From a checkpoint of a small autoregressive pixel model.
Model: 1.97M parameters, 20-pixel images, arch transformer_decoder, width 192, layers 6, norm layernorm, activation gelu.
Training: normuon at rate 0.0098, 14000 steps, batches of 128.
Data: trained on rendered landscapes of hills, water and sky, 145000 training examples, 12.4 epochs.
Rows from block 3, named by matrix and row number. Rows with one number belong to one neuron. Each number is 200 + 20 x the weight over its row's rms, rounded and kept within 0 to 999. All counts start at 0. After the name is the row's rms in percent of the matrix's.
# fc1: MLP up (model.blocks.3.mlp.fc1.weight, 384x192), inputs 128-191
# fc2: MLP down (model.blocks.3.mlp.fc2.weight, 192x384, transposed), outputs 128-191
fc1.251,094,198,196,227,222,170,208,224,182,250,191,244,187,194,184,211,229,209,224,227,201,167,182,239,258,199,203,177,184,181,157,181,213,205,199,210,202,207,217,188,196,206,192,183,199,191,206,231,194,197,258,183,182,176,210,217,205,191,190,184,202,199,186,180,208
fc2.251,129,193,205,200,187,240,181,186,182,151,235,208,187,213,203,203,213,215,173,207,189,221,203,179,218,198,167,189,187,194,234,215,165,194,170,176,200,187,199,170,194,145,203,180,212,224,168,180,214,203,173,194,209,198,210,228,208,171,186,236,181,232,220,223,201
fc1.252,107,182,215,188,197,226,198,211,180,230,181,181,185,214,205,202,191,179,184,174,247,174,189,210,227,183,205,180,210,211,207,217,182,185,213,197,241,204,222,197,147,202,199,233,182,212,193,186,196,160,179,227,198,181,191,212,204,162,202,183,197,216,228,154,194
fc2.252,090,233,213,171,170,190,207,206,226,166,211,220,176,177,190,193,193,191,192,218,189,207,208,210,237,235,184,200,218,221,209,209,181,172,234,212,158,195,206,192,201,204,241,175,235,214,200,175,214,221,219,194,202,167,186,192,208,195,182,229,202,213,203,218,193
fc1.253,115,219,212,223,222,198,210,204,199,193,231,182,208,214,194,210,218,233,200,217,163,212,249,187,198,216,187,212,219,169,194,178,206,208,215,199,165,220,192,187,212,207,217,215,227,200,195,185,172,187,228,208,212,191,203,225,192,184,174,225,194,238,219,217,190
fc2.253,098,194,204,199,195,179,191,186,189,196,181,169,190,182,192,230,218,206,194,210,130,177,261,209,172,226,196,183,204,204,244,212,175,161,181,169,204,184,170,191,252,202,193,223,227,211,187,170,181,172,180,186,213,171,215,210,212,174,173,194,199,211,210,208,201
fc1.254,112,194,184,197,253,198,160,189,171,202,203,176,201,171,197,191,175,203,209,243,199,183,191,205,232,197,195,210,209,190,145,223,183,209,224,165,187,187,196,223,162,186,228,198,197,222,207,222,207,196,203,186,221,215,221,214,170,186,178,220,187,204,233,216,170
fc2.254,103,184,202,208,166,236,198,184,196,182,246,193,218,208,201,193,200,201,184,188,199,165,203,204,203,199,166,207,214,203,230,206,191,228,184,213,194,163,176,191,205,186,174,185,212,185,222,231,189,231,203,186,194,227,179,229,234,185,187,198,172,234,202,218,195
fc1.255,101,192,212,183,215,201,226,203,198,203,202,202,203,207,183,205,233,193,204,211,186,228,172,214,207,217,231,244,214,206,219,173,169,230,218,176,183,216,227,188,191,211,183,214,216,226,193,224,208,230,221,201,179,217,191,188,212,193,192,216,195,170,203,189,231
fc2.255,095,195,208,211,193,178,184,195,195,195,188,193,206,225,227,205,170,214,180,189,211,187,206,174,201,227,188,208,198,212,217,182,219,232,190,207,181,224,205,202,157,173,187,151,201,228,194,191,181,250,165,217,185,161,267,195,166,184,201,186,177,195,223,193,182
fc1.256,108,206,210,204,186,150,193,177,184,181,185,236,185,214,185,151,201,188,207,217,233,200,219,197,228,185,205,178,206,207,181,222,220,194,230,183,233,189,201,215,203,197,198,196,207,222,219,218,159,218,186,187,184,221,212,226,200,215,207,186,183,192,220,189,177
fc2.256,115,193,216,227,192,175,187,180,182,196,187,243,192,198,212,176,171,203,202,205,197,223,179,186,195,176,229,182,223,244,185,212,214,225,195,207,189,184,211,169,194,228,204,201,228,209,194,205,198,239,171,219,199,198,208,173,206,214,264,212,205,191,223,211,185
fc1.257,092,194,197,177,183,176,192,216,200,204,175,207,215,198,228,227,209,234,177,181,190,145,207,211,178,194,220,223,207,221,181,203,196,194,228,229,206,191,215,193,168,197,201,182,202,231,212,221,211,180,185,173,254,195,188,213,216,197,164,187,213,215,201,236,233
fc2.257,111,225,254,210,160,238,225,192,225,179,191,206,187,186,216,182,212,231,200,178,159,172,221,209,207,184,188,204,208,214,215,206,205,191,190,178,191,218,200,207,186,187,219,214,183,204,208,226,220,174,195,196,190,189,222,168,162,214,213,215,190,180,198,212,187
fc1.258,105,194,178,172,190,186,191,208,224,185,193,203,199,218,223,206,231,203,172,218,247,185,208,179,178,200,186,234,209,240,199,211,199,168,191,185,210,192,213,224,191,207,200,222,239,174,233,173,202,174,208,165,181,195,198,192,159,201,200,221,182,188,203,195,172
fc2.258,096,211,190,196,219,201,212,185,195,174,221,197,229,185,211,183,193,185,210,184,172,213,192,186,206,193,160,192,227,222,221,224,184,214,206,200,199,196,215,166,206,205,173,244,195,216,191,199,204,236,200,153,200,217,191,216,173,192,184,208,215,201,173,218,189
fc1.259,089,226,164,193,198,226,195,219,199,211,225,188,176,192,198,216,197,226,176,194,193,202,187,182,186,204,180,205,193,176,210,198,182,192,207,217,190,223,202,206,194,175,240,182,212,172,188,195,222,209,306,205,213,164,209,206,196,222,187,231,169,216,199,218,223
fc2.259,093,172,244,246,211,162,191,165,196,170,173,196,222,196,198,182,204,196,192,196,191,179,197,195,216,222,190,184,223,210,177,185,219,198,223,176,184,214,174,201,247,197,198,207,168,201,226,182,190,236,179,192,201,185,184,196,226,195,168,224,243,177,192,174,222
fc1.260,091,224,203,157,173,196,189,163,206,213,233,210,228,218,194,185,244,190,210,175,224,178,196,196,174,188,199,198,195,218,229,181,201,204,218,188,204,199,216,217,177,208,205,207,197,180,232,221,176,183,187,229,188,219,188,215,193,215,233,223,220,201,198,191,192
fc2.260,093,197,198,202,243,219,212,199,205,205,191,196,210,190,182,243,179,230,196,204,204,215,177,176,208,199,198,198,190,205,178,188,204,203,193,202,203,176,176,194,221,200,204,187,195,226,177,182,191,202,184,190,226,194,223,230,187,184,171,198,218,200,220,208,263
fc1.261,118,174,163,218,158,187,184,189,207,180,226,181,193,179,209,204,201,164,205,240,180,187,193,220,216,223,201,168,227,200,213,181,192,231,232,188,198,230,233,219,189,232,216,211,187,216,254,212,207,197,204,212,156,193,183,225,245,222,197,203,199,239,211,208,271
fc2.261,116,208,200,205,168,201,208,173,181,218,220,162,178,215,257,138,227,185,179,171,211,198,167,213,196,218,219,213,215,197,208,241,213,187,199,177,216,222,228,160,238,212,175,177,228,185,216,173,195,223,180,173,183,208,183,191,168,236,224,206,180,205,194,199,225